{
  "encoder_moe_every": 1,
  "encoder_patch_size": [4, 4],
  "orthogonalizer": "polar_express"
}
Rows from block 2 of the text encoder of a small contrastive audio-text model, named by matrix and row number. Rows with one number belong to one neuron. Each number is 200 + 20 x the weight over its row's rms, rounded and kept within 0 to 999. All counts start at 0.
After each neuron's rows are labels from the 100 texts, of 14976, where the neuron reaches its highest value: "tokens" is the input token at the peak. Only what is clearly more common there than usual is listed. The data: single notes of 20 synthesised instruments.
# fc1: MLP up (text_encoder.blocks.2.mlp.fc1.weight, 1152x192), inputs 96-191
# fc2: MLP down (text_encoder.blocks.2.mlp.fc2.weight, 192x1152, transposed), outputs 96-191

fc1.171,181,202,206,206,220,173,206,233,235,196,220,173,177,201,169,171,187,202,211,242,195,191,197,211,216,202,223,195,208,183,207,233,160,202,199,187,185,204,235,243,229,180,216,242,200,211,221,208,188,223,175,180,162,186,198,219,183,195,226,242,196,202,215,182,232,219,226,173,184,181,204,169,194,209,210,204,225,159,181,191,194,170,172,193,191,232,179,217,187,186,230,229,201,201,212,198
fc2.171,164,201,200,231,180,185,191,216,208,197,190,198,192,206,226,210,206,210,184,189,182,211,182,171,180,197,193,205,178,206,210,191,212,226,194,165,249,190,185,179,205,214,185,212,190,192,212,167,215,196,182,186,202,178,227,167,201,201,200,196,159,228,177,204,186,207,164,201,206,175,199,204,192,220,216,213,200,196,213,220,223,187,217,259,213,203,220,201,209,202,184,198,196,202,227,180
tokens: "quiet"

fc1.414,219,203,217,229,217,141,170,245,186,219,200,189,192,191,217,200,214,198,206,203,224,213,226,215,203,198,194,224,188,201,199,221,187,180,218,204,208,209,220,178,160,200,245,197,188,181,161,207,163,168,203,178,200,249,194,214,177,209,180,209,175,201,205,182,206,203,209,202,199,187,188,194,180,232,213,174,215,196,241,182,204,184,179,241,217,187,169,206,208,201,221,226,208,208,173,195
fc2.414,172,201,199,147,207,212,210,188,226,190,202,176,198,195,178,225,195,190,188,202,188,202,214,197,211,157,192,200,198,203,211,177,192,181,185,228,198,199,200,154,209,179,183,200,226,203,191,191,162,208,192,202,218,172,245,192,201,203,213,212,176,203,234,192,197,201,188,189,194,178,207,236,200,194,192,223,198,196,142,221,188,188,203,217,158,206,219,200,213,178,226,219,223,208,206,246
tokens: "quiet"

fc1.192,205,207,191,228,200,173,186,209,209,212,179,153,212,179,201,213,201,163,199,181,228,175,191,218,184,209,231,205,194,210,207,198,191,203,225,179,228,199,216,190,197,191,221,230,188,201,220,192,242,215,165,182,236,224,194,167,195,193,192,216,160,195,189,199,191,218,180,229,207,204,178,196,182,185,236,188,170,209,177,196,204,158,206,210,179,204,175,200,185,186,189,219,191,213,169,208
fc2.192,181,218,201,175,213,213,202,208,180,212,218,216,195,215,174,189,211,214,194,210,197,230,192,205,225,199,214,178,182,208,205,208,210,203,220,198,210,168,198,273,180,184,178,222,203,197,199,224,174,215,214,180,173,136,226,168,194,189,184,220,186,225,220,201,199,216,218,206,211,195,191,215,213,189,200,195,220,200,229,186,204,203,203,223,230,201,222,192,214,184,191,191,179,192,225,206
tokens: "quiet"

fc1.397,189,222,202,224,202,199,194,234,185,210,224,208,209,210,161,162,151,209,197,218,212,227,192,200,201,230,193,179,216,188,208,211,196,200,217,164,221,204,208,196,199,219,220,205,164,225,180,229,187,204,223,155,169,231,197,195,206,193,189,200,229,165,194,194,239,189,201,160,174,217,204,188,200,194,196,227,174,183,193,173,194,193,204,206,203,187,167,186,181,190,176,220,161,197,185,196
fc2.397,188,205,202,187,203,219,181,182,204,194,220,206,201,199,190,211,183,181,173,247,198,191,235,186,217,203,211,217,167,200,213,176,190,188,170,224,169,188,188,190,158,196,192,193,164,208,264,169,203,201,205,199,201,228,251,158,190,227,207,198,206,221,172,245,194,187,201,206,190,196,198,215,207,228,194,188,191,225,189,197,188,216,185,241,187,203,211,211,192,197,162,190,223,201,207,222
tokens: "quiet"

fc1.465,217,228,181,192,197,236,170,204,162,226,206,192,189,232,217,205,177,223,177,202,230,196,199,216,197,199,189,200,194,175,189,196,181,193,210,182,229,189,198,220,215,183,190,215,162,169,225,225,199,215,180,196,208,203,201,210,198,203,185,221,201,185,227,199,188,199,186,175,175,226,192,195,155,168,193,227,183,181,242,207,161,208,192,199,229,178,175,226,171,210,229,174,208,235,216,239
fc2.465,184,190,183,219,185,162,156,204,207,210,228,201,216,205,217,164,228,192,213,176,213,195,204,216,200,180,225,252,194,211,175,164,173,174,186,168,170,223,194,192,187,252,202,244,253,212,169,223,194,210,187,226,224,156,199,193,216,190,186,209,203,224,162,213,217,210,185,234,239,203,199,177,241,227,203,199,206,209,171,204,202,195,210,222,170,203,206,173,221,170,224,180,200,186,171,184
tokens: "quiet"

fc1.42,175,202,204,194,187,199,172,221,193,201,219,205,213,203,182,156,208,210,193,197,241,200,198,215,201,203,186,189,187,210,231,226,194,216,189,151,250,217,196,217,170,207,216,202,175,201,197,233,211,188,189,185,206,230,183,206,186,202,166,194,160,209,213,203,204,176,201,210,235,217,195,166,198,221,249,210,130,180,180,198,191,204,163,188,199,213,191,195,208,202,194,219,178,198,201,195
fc2.42,239,197,197,176,229,197,204,224,211,187,207,186,191,199,177,202,203,255,218,190,188,213,204,212,205,177,238,219,209,209,207,186,199,218,192,199,156,203,213,170,222,201,155,192,183,201,226,202,196,192,207,204,187,195,177,258,200,186,202,207,223,191,153,194,194,209,256,189,200,187,196,200,201,183,190,183,226,216,251,154,209,210,200,166,177,204,259,208,233,219,169,194,174,206,169,189
tokens: "quiet"

fc1.43,201,233,203,199,235,183,204,219,202,191,198,177,185,225,162,202,192,189,192,205,188,251,207,177,207,203,201,174,198,197,205,204,189,204,210,180,199,195,218,232,203,173,231,225,203,197,212,230,171,206,186,186,187,223,208,212,177,194,199,210,176,224,202,173,204,201,216,172,156,184,200,184,186,196,234,197,195,198,172,202,217,175,180,173,185,159,183,214,207,196,211,197,199,224,214,212
fc2.43,200,193,204,195,205,183,210,200,172,198,206,190,195,197,174,208,206,239,194,193,207,227,184,203,213,198,198,200,206,198,192,226,195,162,197,208,193,188,193,226,202,200,183,197,196,204,235,258,219,194,203,205,198,192,219,158,208,178,205,184,235,197,159,214,207,210,188,203,203,203,198,188,130,209,183,198,222,220,226,183,239,188,197,189,195,197,143,200,215,206,260,196,201,203,185,140
tokens: "thin"

fc1.623,197,200,157,238,218,151,209,251,193,220,217,200,198,204,180,204,184,192,200,217,201,173,199,234,228,200,171,192,202,158,197,207,214,211,213,178,240,220,186,199,177,188,260,211,181,205,230,240,190,223,154,203,212,214,218,191,175,186,215,204,194,206,205,187,230,195,231,198,180,179,210,169,170,210,223,203,206,203,199,195,192,193,191,207,203,171,188,214,199,209,183,192,179,209,206,209
fc2.623,160,197,187,222,188,215,202,190,220,193,205,180,198,200,188,174,204,188,213,174,200,190,227,207,230,188,205,196,192,193,202,178,203,198,200,168,203,190,193,174,200,214,252,195,208,196,270,209,189,210,193,204,190,197,224,247,199,213,206,205,124,199,235,163,213,207,257,200,211,196,200,202,196,236,200,160,186,221,207,179,190,190,206,196,209,203,178,208,214,211,198,217,186,198,184,256
tokens: "quiet"

fc1.736,200,187,202,182,199,178,172,199,215,213,202,218,225,178,193,212,198,224,208,184,206,180,201,232,252,222,208,167,209,175,206,191,186,204,236,172,227,220,211,192,188,208,208,213,214,197,208,207,210,177,191,204,193,205,189,196,201,222,193,170,205,200,198,221,209,179,178,183,199,222,203,192,188,197,205,221,200,187,211,230,191,148,189,219,185,201,163,201,206,178,235,174,229,205,190,216
fc2.736,171,236,222,181,195,206,225,187,185,188,204,191,205,192,191,238,204,243,213,207,195,198,185,189,222,156,186,229,185,235,166,217,186,156,206,184,234,212,187,204,197,204,220,230,199,188,170,195,202,192,194,187,176,188,166,186,209,174,187,215,188,188,217,163,190,200,220,219,202,191,179,195,196,170,203,211,170,179,172,138,196,215,201,160,222,210,247,201,199,185,184,186,199,231,223,194
tokens: "quiet"

fc1.74,196,222,208,187,225,184,174,231,198,194,214,210,187,218,235,185,173,193,190,189,208,204,174,183,196,181,173,201,177,201,217,220,202,196,214,197,189,203,211,185,150,220,234,217,203,201,200,200,207,204,190,190,197,211,221,236,208,192,221,213,211,213,214,175,201,205,225,219,190,201,219,176,179,240,215,199,180,180,236,204,172,176,227,223,199,228,212,183,210,192,195,214,193,173,194,223
fc2.74,197,208,193,181,183,208,195,204,225,200,207,197,203,188,211,191,201,203,215,184,198,186,207,198,171,217,250,159,187,198,196,185,191,196,176,177,197,215,194,145,249,197,157,200,209,190,174,189,223,194,197,198,202,214,171,194,200,192,206,185,238,159,157,188,189,208,127,209,200,200,194,190,257,189,220,192,184,159,214,208,198,210,206,230,218,219,184,163,199,230,238,188,209,211,240,203
tokens: "quiet"

fc1.561,213,190,172,191,214,202,178,232,221,169,242,196,192,215,186,178,163,206,183,197,197,192,203,157,218,177,222,231,200,218,247,212,194,181,206,181,208,190,200,224,177,190,218,170,231,201,170,193,163,210,209,218,150,189,196,210,184,221,223,156,167,195,231,221,178,155,211,217,191,201,206,185,208,205,208,228,199,174,211,188,226,215,175,182,226,196,179,232,173,206,191,179,208,228,194,197
fc2.561,151,221,196,149,186,200,208,170,165,192,213,211,201,180,199,239,212,199,207,227,169,199,195,239,240,210,194,196,205,193,224,199,180,175,198,206,235,208,183,211,225,213,219,173,220,190,211,184,186,243,212,204,230,226,163,223,195,189,196,210,190,233,193,179,218,208,185,182,221,201,179,212,172,197,199,203,181,165,206,176,202,188,165,202,205,192,204,146,216,171,226,187,157,221,200,231
tokens: "quiet"

fc1.617,194,199,176,227,213,185,219,201,203,174,217,212,181,169,201,227,193,231,213,213,215,189,199,181,232,200,205,187,194,195,186,207,184,223,198,146,217,193,228,179,183,209,249,202,225,164,192,165,204,197,159,185,189,197,161,207,217,180,226,211,191,202,222,189,228,194,189,210,190,194,164,150,181,201,218,174,194,228,210,244,210,159,189,171,207,207,210,197,192,211,214,196,201,247,220,203
fc2.617,232,194,191,196,240,213,197,202,198,200,174,193,197,187,220,225,203,209,205,212,185,214,198,186,166,209,213,233,226,188,223,215,188,229,227,216,178,211,197,235,210,178,221,212,233,204,181,192,204,194,196,193,202,228,214,194,183,208,196,181,127,213,212,191,202,218,250,176,211,225,202,226,237,188,214,218,189,192,158,179,172,212,200,281,201,207,203,184,183,228,203,196,192,173,207,249
tokens: "quiet"

fc1.576,179,200,180,201,233,211,174,230,199,214,220,205,201,190,191,192,175,212,198,214,200,210,160,202,207,188,200,202,191,130,203,214,185,202,208,173,207,182,197,184,226,213,200,189,219,228,218,165,207,215,169,207,177,197,190,207,205,215,230,198,216,231,210,177,202,219,219,199,166,181,196,173,201,201,227,232,197,214,215,184,216,180,170,197,213,185,176,202,193,207,202,206,219,199,192,215
fc2.576,190,187,207,205,216,205,203,198,246,179,207,202,185,205,214,264,194,177,189,209,205,201,199,187,216,222,221,203,209,191,205,264,199,259,221,141,202,205,184,174,216,210,178,205,189,207,179,183,201,189,204,189,186,195,193,209,199,189,198,202,171,165,154,203,198,198,172,206,195,198,208,207,192,176,231,171,210,196,214,192,193,211,199,187,187,202,189,209,175,197,154,203,186,196,188,207
tokens: "thin"

fc1.704,170,196,201,178,170,204,195,167,218,233,215,195,211,193,167,188,242,214,184,179,188,199,178,175,205,190,201,200,187,193,167,146,213,196,186,167,231,206,231,209,153,154,205,175,224,199,195,231,213,219,205,220,238,177,229,205,211,194,233,191,225,232,198,211,216,206,197,228,172,188,214,166,196,190,210,214,197,201,191,222,187,221,183,209,216,201,193,222,215,203,165,215,186,209,218,213
fc2.704,214,193,211,192,208,201,211,221,159,196,205,226,186,185,228,155,202,206,188,208,200,229,200,205,226,243,221,192,184,192,204,240,193,227,191,200,224,175,194,217,212,202,150,204,220,198,215,229,193,197,170,187,178,222,165,248,202,157,200,196,238,196,217,166,185,212,214,221,220,177,181,172,199,221,204,202,199,188,220,197,230,193,201,142,199,202,196,208,187,203,217,193,175,193,200,230
tokens: "thin"

fc1.330,203,216,195,219,215,189,166,225,182,213,163,202,186,165,198,208,216,215,191,213,197,226,168,199,214,222,180,197,239,189,194,188,184,192,196,194,202,196,196,214,179,221,210,206,203,198,211,223,155,202,194,160,186,216,193,200,174,216,227,222,191,181,197,204,211,206,224,199,228,214,214,194,204,180,213,173,139,174,224,201,210,158,185,179,223,201,197,187,202,194,208,182,180,205,232,194
fc2.330,240,199,207,218,255,198,204,180,151,215,203,218,209,205,209,265,200,209,162,227,211,219,175,209,182,175,221,213,192,198,189,212,207,178,134,184,195,178,207,218,201,203,235,198,222,199,170,189,223,188,201,198,212,189,221,182,207,222,219,203,199,213,217,178,187,188,147,201,199,202,207,183,191,210,183,195,201,213,242,195,223,193,199,213,170,201,164,189,209,172,173,200,258,194,233,152
tokens: "quiet"

fc1.719,227,195,176,235,199,189,235,189,175,223,203,192,203,233,135,185,212,181,194,201,183,199,207,204,159,227,215,203,182,194,189,190,196,231,170,189,189,200,208,188,202,189,222,222,179,203,225,175,210,194,229,221,174,205,236,213,177,139,226,232,181,199,213,225,174,190,194,231,174,201,195,174,192,241,221,163,195,194,223,174,165,188,212,198,183,190,188,169,197,194,182,172,199,212,180,226
fc2.719,204,191,194,211,192,175,180,227,207,229,198,186,218,212,225,213,200,214,198,193,220,149,175,196,216,215,207,216,194,195,203,229,166,200,246,168,190,196,190,167,203,216,202,193,176,215,194,205,220,230,165,188,214,233,204,169,215,206,217,204,226,197,182,175,217,199,217,186,199,212,183,235,206,199,216,191,212,230,195,222,185,249,201,204,212,200,207,209,240,218,197,230,204,189,178,215
tokens: "quiet"